Rows from block 3 of the encoder, named by matrix and row number. Rows with one number belong to one attention dimension. Each number is 200 + 30 x the weight over its row's rms, rounded and kept within 0 to 999. All counts start at 0. After the name is the row's rms in percent of the matrix's.
# q: attention query, key and value (stacked) (encoder.blocks.3.attn.qkv.weight, 1152x384, the q third), inputs 288-383
# k: attention query, key and value (stacked) (encoder.blocks.3.attn.qkv.weight, 1152x384, the k third), inputs 288-383
q.67,118,181,148,181,181,222,196,187,188,175,160,213,223,169,211,200,242,219,231,129,226,176,221,208,181,212,131,178,153,180,181,237,225,201,216,223,167,189,233,284,202,223,189,158,202,178,210,222,197,180,196,205,193,210,212,184,218,215,233,198,206,174,220,215,216,178,251,253,198,224,224,186,195,179,222,212,217,206,258,166,235,171,196,203,228,168,274,211,219,194,200,212,197,214,191,217,128
q.68,106,227,200,236,184,192,209,179,181,226,247,185,170,267,201,218,161,172,199,254,209,231,149,143,217,190,211,201,238,200,163,95,169,164,206,165,235,233,221,127,190,196,188,211,178,183,237,191,217,242,175,176,196,248,194,280,160,171,223,156,182,216,195,219,182,218,192,131,173,222,211,164,196,200,188,202,259,141,171,193,192,261,223,226,254,222,150,225,180,125,242,211,205,189,193,198,235
q.69,124,234,219,242,206,209,161,206,117,188,236,228,205,214,205,189,222,220,207,190,191,196,217,216,225,196,231,190,185,184,189,201,253,235,234,189,204,242,225,227,186,200,250,193,184,189,202,192,201,188,218,214,248,168,208,173,211,186,198,196,167,197,171,236,229,207,174,191,179,189,202,152,178,205,214,202,222,193,237,236,231,222,185,151,211,233,240,184,256,161,212,149,218,194,208,220,169
q.70,115,202,224,228,220,203,175,234,219,213,138,248,232,186,214,222,229,175,215,193,265,197,179,184,215,155,186,214,140,200,224,217,149,188,161,174,180,213,240,236,231,215,195,176,188,197,248,178,197,156,178,226,199,194,205,174,154,207,160,198,259,143,221,152,125,184,153,257,189,246,197,213,182,125,237,200,191,214,206,156,284,156,237,216,198,203,181,183,164,187,249,194,189,155,212,165,150
q.71,104,216,213,256,213,255,148,216,194,183,211,164,218,175,209,184,223,180,169,223,170,205,201,244,204,180,265,212,163,228,223,204,203,244,240,241,198,216,186,147,238,220,213,209,189,171,210,203,192,287,163,185,236,171,215,210,183,205,194,238,181,171,196,219,204,196,164,198,146,194,104,163,247,237,199,178,197,205,214,203,162,214,193,176,208,211,214,159,176,218,186,120,219,177,183,221,191
q.72,123,234,192,269,247,184,227,156,206,171,211,167,171,227,207,197,213,183,166,157,178,164,182,156,196,183,160,189,165,203,208,235,212,193,221,180,186,205,195,214,216,156,225,206,176,206,234,172,229,205,199,153,197,196,180,231,247,210,258,199,186,184,217,150,253,248,213,216,242,221,217,206,187,176,185,201,136,220,236,225,161,228,220,223,261,231,240,196,204,201,230,168,195,200,203,247,243
q.73,116,182,232,211,264,169,173,217,235,110,253,200,231,150,184,197,126,201,160,248,185,214,202,166,202,188,267,187,187,233,187,163,189,235,141,187,222,195,218,246,228,135,206,227,156,211,217,212,191,224,166,196,245,188,169,218,267,168,214,216,247,194,197,235,163,204,185,189,267,174,190,142,219,174,182,212,161,179,187,196,212,169,165,190,234,189,221,182,181,204,194,166,183,219,213,224,232
q.74,135,205,175,169,234,161,228,195,204,199,213,170,206,197,220,147,178,216,194,233,206,199,178,252,208,136,254,197,255,195,192,194,215,209,248,269,181,183,163,161,216,205,216,210,197,194,198,221,185,238,157,161,156,191,196,206,189,248,212,167,215,167,208,192,133,176,192,221,196,260,240,150,212,231,201,175,191,184,190,193,119,246,190,199,261,178,218,145,180,200,208,209,209,175,223,196,221
q.75,114,242,255,280,210,244,165,212,178,242,237,168,227,200,222,184,229,193,193,231,191,200,206,248,234,209,210,220,200,210,216,201,226,221,233,144,230,221,174,169,232,206,171,180,169,183,188,181,228,241,206,209,244,170,199,234,124,193,212,229,204,204,227,162,223,221,191,215,178,166,164,218,176,161,145,187,228,256,199,213,186,240,186,148,204,209,218,190,157,228,203,168,211,185,185,219,230
q.76,119,211,206,191,191,205,218,201,145,176,176,186,201,212,204,147,232,167,229,179,147,161,192,231,185,269,190,192,142,197,236,261,168,186,261,251,211,180,226,234,231,233,222,256,235,225,208,188,230,217,248,125,207,191,205,146,150,268,185,203,187,218,195,182,189,215,237,211,156,243,199,136,171,241,212,177,184,253,219,193,133,193,160,232,248,239,226,171,204,210,226,225,220,231,218,205,171
q.77,105,215,192,231,189,175,241,167,196,272,220,174,214,245,195,239,219,187,208,244,207,200,228,228,243,241,178,214,199,169,232,190,191,162,248,157,150,221,216,180,187,232,144,200,194,204,204,201,206,210,224,206,176,204,214,239,151,177,155,218,127,243,237,142,255,185,210,199,128,137,156,203,187,242,193,196,261,218,175,247,193,245,167,176,191,203,142,219,203,162,208,238,208,211,205,160,242
q.78,108,221,185,230,165,251,163,202,169,208,220,174,197,173,207,213,273,196,184,230,179,187,199,254,231,219,140,183,240,210,204,212,157,201,200,200,212,196,269,149,208,210,223,157,217,181,183,213,210,213,169,204,227,173,205,190,149,168,214,249,173,192,190,263,214,166,224,210,155,243,168,183,230,207,258,192,210,186,213,241,184,191,218,193,183,246,193,208,166,229,232,185,207,199,157,168,169
q.79,091,195,162,252,203,214,234,170,247,187,183,143,221,149,217,280,195,150,173,168,177,170,209,187,201,158,222,204,175,235,194,172,195,215,214,174,157,144,202,164,272,246,208,194,209,223,198,212,182,223,170,189,213,232,190,216,188,202,206,199,182,182,259,211,242,221,233,179,218,213,176,206,201,243,201,183,180,193,196,219,207,234,142,231,211,136,201,239,184,200,266,209,169,196,198,184,212
q.80,121,192,155,196,178,199,201,198,196,187,199,214,186,197,230,196,201,198,198,165,226,165,211,201,181,242,199,198,176,224,201,187,154,168,211,207,231,161,284,244,190,181,221,247,175,234,170,198,193,191,201,211,227,201,197,211,242,109,174,198,198,148,258,197,201,208,215,184,202,169,222,182,225,186,271,194,134,158,209,206,231,149,179,312,218,210,192,205,217,192,172,144,175,163,215,208,224
q.81,116,168,123,145,148,195,271,202,203,220,191,236,195,241,188,171,202,263,220,161,220,195,204,139,165,217,197,225,194,190,169,155,197,169,180,239,225,179,176,221,145,208,142,241,156,233,145,221,217,156,205,201,190,194,206,255,246,176,204,158,207,154,230,151,144,198,218,205,227,176,275,196,193,152,207,191,212,188,225,173,225,189,176,276,186,187,211,205,243,167,155,262,228,157,247,212,195
q.82,103,197,191,246,220,193,241,213,210,192,223,179,194,243,192,198,228,171,123,242,150,202,215,211,191,245,150,195,195,224,149,194,228,177,156,179,214,221,143,197,213,190,251,257,179,223,241,179,200,195,216,185,234,203,197,224,211,203,209,160,250,224,223,176,170,201,122,212,201,189,188,250,206,172,245,198,200,215,173,176,246,146,147,159,197,246,152,179,168,204,223,258,249,167,206,223,231
q.83,118,173,251,136,216,204,183,238,263,188,284,163,165,154,175,206,155,200,146,204,160,196,211,175,210,176,271,179,123,194,209,199,218,225,206,241,133,188,165,235,180,169,188,260,173,205,155,201,195,214,169,186,173,196,199,178,268,215,210,227,234,224,212,210,193,220,187,190,261,187,214,167,206,187,190,198,120,201,212,198,120,223,183,200,194,254,236,181,171,207,232,83,196,230,195,259,192
q.84,115,173,178,178,197,210,171,179,173,215,217,213,193,192,171,158,179,215,202,204,178,253,189,165,194,237,200,221,203,212,214,239,172,175,226,250,221,171,223,231,180,168,154,214,197,184,225,170,218,247,214,181,192,199,206,197,204,227,189,208,188,200,139,208,152,202,196,226,225,198,158,210,218,193,152,245,202,268,211,143,157,150,246,198,246,200,220,198,169,230,130,237,211,215,183,237,170
q.85,113,155,243,176,199,232,168,226,215,159,177,206,201,187,191,148,221,225,159,210,183,213,232,203,164,198,199,198,189,236,225,193,218,193,200,288,223,198,177,205,218,214,186,183,218,174,219,220,172,272,198,201,161,209,209,198,209,253,202,229,206,213,209,193,198,171,198,197,177,188,126,228,245,238,202,179,178,157,250,204,156,165,222,172,172,214,224,201,132,235,189,194,203,209,180,252,161
q.86,101,227,173,205,174,232,236,223,219,181,186,215,195,244,186,224,179,208,173,201,157,212,183,181,175,229,224,222,248,207,217,128,186,190,202,250,231,185,178,173,196,205,161,167,270,207,183,214,220,236,133,185,175,172,217,206,270,223,224,245,155,226,201,182,251,188,258,152,203,238,176,203,194,253,167,178,216,250,215,260,110,158,175,193,209,237,293,191,194,222,143,250,184,214,237,174,228
q.87,102,221,167,226,199,203,237,180,229,241,185,154,190,182,189,253,233,179,173,164,149,213,246,192,228,193,215,189,177,207,179,171,215,229,215,218,143,231,197,185,233,230,201,194,205,214,228,185,144,167,169,196,186,236,197,201,186,227,183,193,162,243,203,221,224,231,212,203,189,196,201,205,190,253,170,204,190,230,170,217,219,231,170,193,197,145,190,261,208,194,225,211,210,234,213,195,194
q.88,104,227,254,190,199,176,240,191,216,228,172,189,194,216,208,217,201,181,226,207,184,157,199,229,230,211,182,192,264,181,224,183,207,182,191,156,177,197,159,159,201,234,225,184,233,226,170,194,215,147,220,199,176,234,208,174,158,219,180,184,180,254,220,173,235,229,210,206,201,191,211,220,153,193,169,172,217,219,134,266,188,275,188,191,166,184,134,227,185,177,242,217,193,202,225,153,264
q.89,109,167,159,143,169,144,216,219,226,153,181,206,236,172,194,191,198,186,212,182,267,196,220,194,152,245,220,196,157,184,186,177,149,193,134,209,206,186,245,229,202,183,163,245,198,189,222,228,180,182,198,218,203,207,199,200,231,196,173,236,204,210,217,167,171,172,212,167,163,184,201,132,197,247,231,193,187,185,200,135,235,121,148,226,168,182,183,189,190,195,203,238,202,236,211,187,180
q.90,100,182,152,189,181,168,171,175,210,265,276,209,185,220,192,239,208,173,141,188,191,207,222,193,190,243,172,189,222,196,165,240,201,192,200,176,177,201,288,196,146,127,178,224,184,183,192,170,222,193,198,231,220,219,195,216,193,210,181,218,199,220,170,204,246,182,178,186,217,200,229,183,169,228,222,200,170,222,210,186,283,170,260,132,178,216,132,222,226,198,248,187,201,215,214,249,217
q.91,111,231,211,218,176,253,116,177,203,218,190,184,172,154,189,254,195,166,211,260,186,186,168,223,205,227,168,228,206,217,210,203,150,213,193,206,156,190,246,162,214,204,211,162,170,178,203,221,207,198,208,199,237,204,203,227,123,165,206,199,226,188,177,267,198,183,192,170,246,184,208,180,254,205,194,197,222,158,159,172,244,221,233,179,217,214,168,197,171,165,175,216,187,202,177,155,181
q.92,118,211,179,256,187,242,203,150,182,203,106,244,168,223,192,232,234,210,191,218,211,190,196,192,198,175,178,237,258,208,248,201,158,210,232,216,241,210,259,134,232,184,200,153,227,176,202,222,205,180,204,201,187,224,200,222,116,185,205,198,194,159,155,208,231,223,211,179,193,188,205,218,192,242,207,189,259,190,168,229,224,209,283,208,228,210,170,200,185,174,167,245,169,173,212,149,189
q.93,101,209,213,203,210,224,229,177,235,223,160,158,221,254,289,193,228,262,170,163,245,293,197,242,219,165,223,178,195,230,211,213,257,221,204,197,219,205,166,191,194,205,177,192,167,226,241,182,161,217,217,224,103,172,171,167,172,207,230,156,206,196,157,186,167,234,158,194,167,210,172,237,204,148,164,92,159,194,195,247,160,180,267,226,220,240,192,236,212,278,181,161,214,242,170,209,212
q.94,108,194,212,186,216,208,206,208,197,196,169,204,220,259,261,138,228,291,190,179,275,277,193,234,204,186,219,182,187,225,202,218,247,211,169,247,259,201,184,231,192,190,181,213,167,208,234,193,173,217,229,222,128,154,169,166,195,203,232,168,216,185,156,194,134,205,157,197,167,212,207,218,222,146,197,107,155,173,234,210,174,137,268,237,251,274,206,204,208,247,142,170,220,229,162,215,182
q.95,098,222,155,164,189,224,223,198,240,203,172,170,197,155,221,217,171,212,205,180,215,156,170,153,165,179,202,192,199,234,140,243,180,227,142,211,177,192,186,202,207,180,212,138,207,199,230,240,227,204,148,187,194,180,189,202,208,179,238,188,210,188,192,212,141,198,230,211,256,364,218,185,238,151,199,193,145,220,259,171,193,224,202,217,209,191,277,172,207,217,184,239,210,155,210,192,202
q.96,130,204,163,242,219,222,170,177,225,207,223,215,219,209,178,159,182,203,236,205,155,192,197,253,209,211,175,192,215,201,200,184,264,200,241,186,183,193,218,204,210,193,222,157,182,187,174,235,190,197,228,214,204,225,198,237,216,223,219,179,163,255,224,213,250,201,181,238,217,168,221,197,168,183,162,195,258,226,251,265,226,191,155,173,235,178,205,212,188,224,100,203,174,236,178,205,196
q.97,125,153,196,191,200,234,161,228,228,200,244,183,153,176,196,170,214,189,162,243,187,245,194,236,204,204,180,202,161,221,216,228,154,190,278,285,178,196,226,183,165,176,194,244,171,208,194,205,181,250,170,171,171,198,208,224,219,193,186,210,258,143,167,211,149,160,189,198,167,194,161,212,265,234,263,217,153,134,206,160,149,156,217,230,197,228,206,177,194,262,197,147,205,186,165,238,170
q.98,122,174,247,130,153,245,166,216,206,153,140,226,222,203,196,193,181,213,174,182,160,149,190,180,154,236,175,208,209,230,239,196,200,173,202,232,228,213,198,266,228,247,238,182,271,197,181,178,182,223,239,216,192,234,203,132,176,218,153,190,173,251,201,234,232,211,195,223,253,158,154,254,224,215,185,185,223,206,216,228,208,179,211,192,207,218,233,228,162,218,163,211,164,182,212,205,178
q.99,108,182,176,166,174,203,250,229,183,195,236,212,259,166,189,138,224,200,241,191,194,180,194,194,127,201,187,182,142,194,184,179,157,219,214,157,262,211,179,236,187,121,186,172,205,199,238,216,224,207,203,163,231,206,203,182,234,140,178,178,248,145,193,181,149,186,239,182,214,143,187,143,165,178,192,206,273,194,205,175,195,116,132,211,223,215,212,147,182,286,217,222,220,187,242,206,193
q.100,115,207,211,145,144,180,182,223,172,185,281,196,178,229,201,177,235,206,222,136,232,198,154,197,185,188,143,209,182,167,194,183,158,185,159,179,194,177,216,157,114,167,193,203,186,193,187,157,204,189,212,217,216,168,198,234,238,217,224,211,153,202,216,146,175,195,199,230,236,207,192,222,174,177,196,203,174,125,270,170,191,136,215,226,121,217,222,233,196,228,208,183,182,207,180,244,184
q.101,107,185,202,142,201,227,232,162,259,205,235,178,216,147,193,159,158,217,151,177,213,203,195,208,160,190,217,195,156,201,211,165,196,239,251,246,163,199,140,234,188,185,192,183,180,197,217,204,168,213,202,168,177,237,206,237,240,161,209,177,248,159,187,203,168,197,160,139,257,194,186,226,205,188,200,204,200,183,141,151,131,225,154,200,235,223,162,248,182,213,227,156,208,164,244,212,204
q.102,126,172,234,211,237,194,202,254,198,179,184,198,166,177,209,189,187,169,259,263,203,271,203,248,220,172,268,185,210,201,189,138,183,230,208,269,197,211,233,115,199,232,222,243,220,202,189,223,171,239,156,184,200,161,212,173,209,219,219,208,223,220,174,238,174,193,198,181,170,221,166,146,198,252,224,203,182,180,164,235,152,215,198,216,186,227,189,174,205,227,197,168,213,209,177,175,225
k.67,112,237,248,219,244,190,199,210,218,234,190,198,199,207,202,156,174,156,175,251,217,192,216,168,281,186,262,207,185,187,173,231,206,201,224,159,210,203,170,158,224,232,234,207,196,193,223,185,208,229,159,207,181,228,181,192,153,209,144,196,214,188,191,157,254,211,177,123,159,178,194,234,210,234,147,196,202,185,220,197,153,223,173,200,169,213,159,232,196,212,214,181,213,175,235,193,195
k.68,097,171,219,157,196,226,178,223,220,217,200,175,197,173,206,153,211,163,236,206,179,203,199,250,202,214,130,195,141,237,197,185,243,192,216,210,157,192,164,254,248,208,203,227,189,210,156,199,213,181,224,194,222,172,189,215,318,206,143,217,233,217,158,241,260,177,234,286,218,199,211,240,198,154,228,209,194,239,172,184,217,127,182,194,146,173,228,168,216,237,168,159,221,252,224,192,183
k.69,120,177,201,147,198,182,247,205,239,151,164,214,222,196,194,217,171,213,193,206,186,205,204,185,167,169,195,212,218,210,224,164,141,173,187,229,189,160,207,223,161,172,138,247,207,222,183,183,231,211,195,183,166,244,208,252,170,197,188,237,222,184,221,157,152,194,198,197,157,203,190,238,206,167,155,204,242,240,176,192,172,130,247,231,205,220,216,173,176,249,184,223,190,167,156,192,238
k.70,112,221,195,202,207,230,218,218,175,227,211,193,135,181,207,166,245,216,239,209,179,172,158,217,141,201,174,201,228,201,177,69,234,165,226,202,221,197,287,157,189,200,227,191,189,220,207,188,192,249,189,175,214,186,187,225,221,193,237,228,182,235,205,182,257,193,244,174,222,164,225,197,206,236,181,200,171,167,219,250,194,258,182,209,189,253,193,179,222,196,177,234,221,224,203,176,260
k.71,111,185,143,173,188,146,243,226,219,195,183,248,209,211,198,235,208,266,225,194,221,208,180,233,174,203,178,193,245,187,237,145,196,185,102,235,165,185,245,240,197,227,172,251,205,219,201,204,203,137,165,219,187,206,194,204,188,194,192,184,188,269,199,196,159,201,226,242,123,212,255,205,137,191,225,204,203,199,159,199,293,177,224,188,193,201,153,209,224,203,235,218,152,220,180,197,220
k.72,116,182,236,188,190,170,219,170,233,182,189,239,189,192,187,216,157,179,205,239,202,220,197,210,216,210,240,218,235,211,216,161,206,194,180,213,151,190,265,184,201,221,184,173,226,195,155,201,211,230,218,246,174,196,188,199,200,161,136,199,214,232,206,244,187,171,225,196,193,254,189,251,195,228,210,199,251,222,140,171,210,166,143,171,147,229,185,200,194,198,174,204,220,199,164,130,151
k.73,115,291,224,181,165,223,234,171,188,215,180,216,176,232,184,236,223,192,194,158,218,231,220,209,158,249,168,236,206,170,225,256,190,188,243,175,163,175,207,157,153,234,190,208,202,207,193,198,196,182,294,196,145,196,212,160,184,222,144,167,123,175,172,212,225,200,195,217,183,242,197,304,172,215,195,201,229,199,199,219,216,204,229,216,138,197,167,285,267,214,189,196,235,173,190,201,153
k.74,132,151,203,228,198,226,221,227,220,208,125,182,189,199,199,167,265,201,187,182,186,188,180,200,170,251,146,181,205,219,212,178,207,193,104,228,196,222,280,239,217,230,183,244,222,195,181,190,192,190,218,196,223,228,188,228,192,192,178,201,190,267,208,208,215,195,214,251,141,197,197,256,171,168,223,180,210,210,234,165,265,162,205,197,170,266,167,229,229,182,209,178,200,239,189,215,154
k.75,110,162,185,151,154,133,222,182,244,199,175,241,184,183,181,227,162,241,200,227,194,214,177,140,164,198,159,220,225,212,210,132,139,177,128,271,163,185,266,223,167,165,181,231,214,214,171,193,197,196,203,217,188,213,183,184,193,170,212,241,189,196,175,212,171,188,203,210,135,235,232,201,207,235,228,207,225,185,176,195,249,207,257,210,183,230,175,182,246,190,209,182,173,188,156,210,207
k.76,112,179,209,209,236,193,233,231,251,212,179,202,203,169,184,193,168,262,168,232,159,212,230,199,216,180,207,180,260,241,166,189,207,218,107,229,163,218,221,208,216,223,164,187,199,180,192,185,202,205,158,209,205,221,199,238,267,175,221,171,205,195,191,192,134,193,168,232,151,185,198,202,217,207,203,181,209,221,211,186,184,194,211,166,240,168,224,157,128,198,186,210,184,204,162,241,201
k.77,100,151,244,204,193,207,135,191,201,188,248,182,183,148,206,200,188,217,221,188,194,214,219,157,241,177,157,175,199,206,144,215,170,221,178,226,204,200,171,264,202,126,200,145,200,208,262,219,184,139,182,203,224,226,202,166,192,180,224,214,250,174,194,271,142,206,187,202,215,219,227,164,208,162,179,214,161,248,159,168,191,175,238,187,237,189,232,102,167,180,233,242,164,208,196,252,185
k.78,102,156,172,161,233,155,213,219,228,232,162,219,185,222,229,199,181,214,189,228,212,202,245,178,232,167,215,176,210,220,206,215,205,228,188,237,180,210,145,269,189,267,214,233,175,204,210,212,203,206,149,216,141,261,191,244,140,233,175,199,222,206,228,166,215,206,165,181,186,161,210,186,208,216,204,200,186,216,177,132,226,148,218,199,240,189,199,173,205,211,221,213,184,176,226,191,195
k.79,113,229,217,194,261,163,266,157,233,196,181,199,209,224,174,272,200,201,131,195,170,221,206,220,186,175,194,180,244,197,217,164,238,230,152,170,134,243,208,185,203,191,185,184,209,226,214,171,160,169,213,268,182,207,176,160,233,207,232,135,212,230,192,194,231,221,188,201,140,205,215,273,177,230,194,216,216,181,177,251,252,183,204,161,131,219,172,247,221,207,225,155,215,235,162,224,209
k.80,128,249,214,230,226,210,177,217,228,246,188,203,192,184,197,243,242,231,177,236,219,238,192,196,178,177,195,221,265,190,196,201,248,191,128,201,151,224,187,148,193,164,211,142,169,195,208,201,235,199,196,248,181,190,218,191,134,219,213,161,221,176,161,199,208,212,156,226,193,260,179,277,197,185,185,216,194,194,175,211,229,209,246,142,182,209,182,193,197,232,183,204,191,159,138,174,222
k.81,116,233,234,262,246,264,110,208,197,220,213,193,195,155,195,194,250,159,197,206,194,169,188,239,227,197,167,224,200,226,216,223,210,181,215,173,193,218,190,159,203,133,220,186,203,213,222,145,213,215,190,172,249,159,212,187,155,209,200,179,225,219,137,174,242,208,187,205,148,211,155,192,222,208,184,204,174,185,240,256,215,214,238,171,232,245,189,173,176,222,207,147,161,174,163,169,217
k.82,099,188,232,170,217,216,173,179,206,206,215,195,178,203,212,221,175,229,232,205,157,230,203,195,236,181,161,188,197,234,234,199,155,216,246,211,202,190,278,234,161,244,150,180,176,214,154,174,221,214,237,171,205,180,222,242,204,242,234,207,156,163,166,195,168,186,246,186,173,198,195,159,250,224,222,199,184,209,179,230,153,194,231,189,216,206,253,144,177,226,198,250,193,191,147,113,216
k.83,107,231,140,240,140,198,242,158,174,192,163,212,232,204,191,183,164,226,256,164,242,216,193,265,219,234,198,228,192,150,206,275,236,202,185,154,240,199,216,153,195,210,157,170,238,196,192,223,191,172,218,236,179,190,216,179,216,208,159,200,162,202,200,209,176,202,232,207,215,261,186,239,166,204,181,205,255,189,172,169,195,239,212,215,196,152,201,253,241,178,165,229,180,176,173,158,145
k.84,122,233,203,185,159,220,197,214,181,236,234,218,170,244,184,165,219,202,252,188,187,218,217,198,219,232,237,201,164,192,152,233,183,196,231,223,225,228,193,219,191,214,245,224,177,196,217,225,191,167,165,204,217,180,213,185,226,201,143,193,201,218,160,214,173,202,192,225,179,175,224,157,220,179,201,229,159,239,207,184,185,222,158,215,231,144,185,198,236,162,189,188,198,224,270,256,152
k.85,113,250,147,202,231,163,208,268,176,197,195,228,163,197,211,239,222,197,261,182,248,182,176,265,222,212,213,181,191,151,242,204,198,214,155,163,191,174,228,194,259,222,196,244,218,213,193,196,201,162,150,209,182,161,193,194,172,166,178,185,194,235,184,183,163,193,194,233,150,215,244,152,161,227,232,173,155,192,195,217,223,194,169,236,220,176,151,197,257,196,261,214,160,214,216,167,208
k.86,098,213,223,205,173,207,176,215,212,236,192,205,214,180,175,221,199,191,187,195,213,149,215,203,263,178,208,202,179,182,185,306,192,185,242,178,170,219,140,212,207,182,215,223,189,203,209,195,194,164,242,209,172,214,182,168,214,166,193,166,196,212,153,209,179,190,171,224,187,171,206,173,190,172,177,193,221,228,260,171,196,179,158,195,210,203,193,209,180,178,250,137,162,165,200,245,169
k.87,126,172,196,179,220,189,240,166,207,205,188,179,192,219,174,273,214,207,171,177,140,228,211,188,208,180,213,172,214,208,170,149,229,220,173,212,195,174,207,230,225,168,161,202,212,218,213,178,152,205,175,242,179,226,191,181,224,222,220,148,209,199,213,197,165,213,220,187,177,181,183,219,194,226,173,234,179,215,177,245,210,140,195,209,223,217,180,215,171,205,206,192,201,260,164,218,192
k.88,105,148,167,198,208,188,205,188,190,186,219,199,212,169,204,219,178,206,144,212,175,190,203,153,174,208,186,182,185,228,177,171,220,225,152,243,191,199,242,233,194,134,175,148,220,199,197,217,185,246,197,196,205,200,194,225,221,159,251,206,206,155,273,228,164,191,217,181,279,240,186,146,208,207,236,189,204,163,191,178,229,166,188,200,243,247,264,154,145,159,189,214,227,216,177,179,190
k.89,104,255,230,239,228,238,154,253,139,296,210,172,176,182,195,206,252,188,239,204,218,197,218,220,270,176,183,196,219,180,180,219,221,214,228,183,197,206,168,159,214,223,244,191,182,188,231,196,184,181,193,181,210,199,211,151,162,230,229,130,170,166,191,210,214,199,196,219,207,185,193,242,169,174,179,195,154,226,208,269,182,242,230,175,211,189,171,204,222,216,199,196,175,191,205,244,195
k.90,093,202,205,138,199,231,166,212,159,222,187,208,151,223,195,178,191,186,243,215,204,206,205,192,259,157,213,220,172,222,217,152,162,199,226,233,215,207,150,221,196,201,186,173,179,184,176,192,195,176,176,251,215,193,215,216,172,208,199,208,218,154,220,154,164,182,229,210,201,181,180,254,229,155,182,220,154,209,156,228,86,165,221,219,221,179,222,161,249,210,176,194,198,155,200,191,189
k.91,105,238,207,195,222,170,232,240,210,222,206,167,213,197,205,165,226,228,170,196,199,194,239,180,228,212,209,151,207,210,187,154,215,228,201,194,220,203,165,212,198,223,198,268,192,225,171,209,221,189,160,176,185,200,181,210,233,227,135,248,214,214,184,199,264,213,172,213,164,182,198,193,168,181,226,207,165,195,201,203,232,199,196,254,150,152,200,224,269,201,230,201,244,174,245,262,204
k.92,111,185,213,175,229,149,174,257,200,204,230,171,233,146,193,183,232,207,202,213,188,160,214,172,187,186,222,170,169,214,205,110,194,221,153,214,154,188,179,235,202,197,218,268,175,221,176,203,209,215,155,193,204,162,164,207,226,157,184,263,249,253,214,214,200,171,194,221,201,173,193,142,191,176,192,193,160,220,225,169,220,154,165,222,176,216,214,174,228,198,241,195,225,200,210,266,217
k.93,114,127,204,203,155,218,207,189,229,167,188,200,176,196,319,182,176,257,191,199,262,235,188,185,212,179,198,171,203,241,183,213,225,198,168,198,221,195,184,211,176,180,178,163,159,240,248,184,179,212,198,241,148,166,166,177,200,139,219,203,209,155,202,191,143,247,180,169,197,192,206,168,255,177,201,116,184,173,242,195,173,170,193,231,201,222,204,197,176,242,168,193,196,207,146,212,195
k.94,111,153,209,214,143,242,178,222,207,183,190,203,170,188,322,154,197,240,230,193,270,218,179,198,217,197,198,175,188,223,197,244,192,188,210,187,219,196,182,189,152,212,204,192,171,219,239,187,210,215,206,192,171,171,181,184,170,151,201,232,198,168,176,182,155,229,169,188,198,201,185,155,241,158,189,74,188,204,253,164,156,196,190,226,193,216,198,181,192,239,166,211,192,187,182,210,191
k.95,093,158,191,210,168,204,243,179,181,226,158,197,200,235,198,144,241,196,192,202,169,201,178,235,203,192,194,203,211,214,205,163,220,190,260,198,222,216,212,186,173,256,205,218,221,207,153,189,218,213,217,190,193,210,165,186,211,290,159,203,148,216,205,170,285,216,225,174,242,73,204,205,221,254,222,191,215,233,200,205,232,223,142,211,180,305,181,243,251,226,194,160,189,202,190,186,138
k.96,123,212,258,159,175,178,247,180,220,193,185,197,181,186,193,217,192,179,122,180,152,223,199,117,173,200,230,195,191,208,187,225,180,205,221,204,231,205,147,241,177,161,185,235,241,222,227,173,208,234,217,172,203,201,194,107,196,189,148,225,191,162,151,198,165,195,250,151,180,235,204,210,227,225,182,194,192,219,211,157,179,229,214,249,156,226,174,210,220,235,268,235,233,139,228,258,171
k.97,121,213,188,230,215,210,166,211,220,190,200,191,195,227,230,181,216,252,267,186,265,220,204,255,196,212,218,198,205,179,215,231,239,210,134,160,257,206,160,208,281,258,209,165,159,196,199,230,205,138,171,234,210,166,226,204,182,200,168,210,195,263,169,209,191,209,173,227,184,198,215,183,183,182,196,209,155,189,190,186,178,220,207,191,245,121,184,186,191,180,200,247,164,226,227,147,219
k.98,113,253,113,242,202,175,272,253,225,259,188,152,204,191,191,198,221,217,165,171,188,222,171,209,171,184,215,184,215,179,171,196,210,199,172,197,157,185,207,152,208,190,149,215,186,187,217,212,238,199,186,203,211,147,206,218,255,250,267,183,195,162,179,167,172,186,202,177,192,251,237,179,235,182,232,195,158,170,233,191,191,261,212,207,190,165,176,230,199,192,209,198,227,186,172,215,232
k.99,101,143,263,176,223,193,189,196,209,195,182,237,135,169,193,214,185,198,237,198,212,198,208,195,205,202,271,224,183,230,233,255,258,193,204,251,168,170,168,189,191,218,216,223,196,209,170,191,188,210,203,201,152,198,201,162,192,224,178,200,101,231,167,204,237,185,156,175,236,184,193,240,208,219,168,201,149,163,245,249,231,222,224,184,222,183,175,265,198,155,147,180,164,182,215,201,213
k.100,107,153,166,205,228,212,215,238,178,190,167,217,166,196,228,183,238,156,192,243,203,165,176,230,130,166,236,224,205,195,245,188,216,194,228,206,210,226,246,206,257,205,201,178,202,210,212,214,173,203,186,231,195,205,210,148,167,207,179,135,264,204,243,203,168,193,179,208,174,191,204,178,188,179,246,204,195,236,182,237,219,235,233,180,284,221,158,180,226,159,182,172,201,243,229,149,176
k.101,099,211,217,230,199,175,192,174,199,187,184,184,209,202,214,196,211,177,215,210,236,223,152,194,249,199,166,214,202,200,183,283,190,230,185,189,206,183,222,156,234,180,201,232,182,219,133,228,228,194,179,220,188,163,205,201,205,226,143,241,178,212,171,218,261,184,252,257,224,232,200,226,206,194,179,214,186,172,226,179,223,223,219,212,130,159,229,218,241,160,171,188,220,139,185,152,170
k.102,116,204,173,195,174,220,229,206,203,182,192,220,202,213,190,210,230,290,186,141,211,185,216,214,121,202,165,201,202,164,224,223,199,198,168,179,258,203,162,270,218,191,202,168,181,201,206,229,185,161,240,196,207,222,204,196,198,183,195,211,196,189,209,231,180,207,170,212,232,133,217,212,162,176,175,189,249,208,196,164,234,187,187,186,216,169,214,203,180,210,184,246,166,243,227,192,207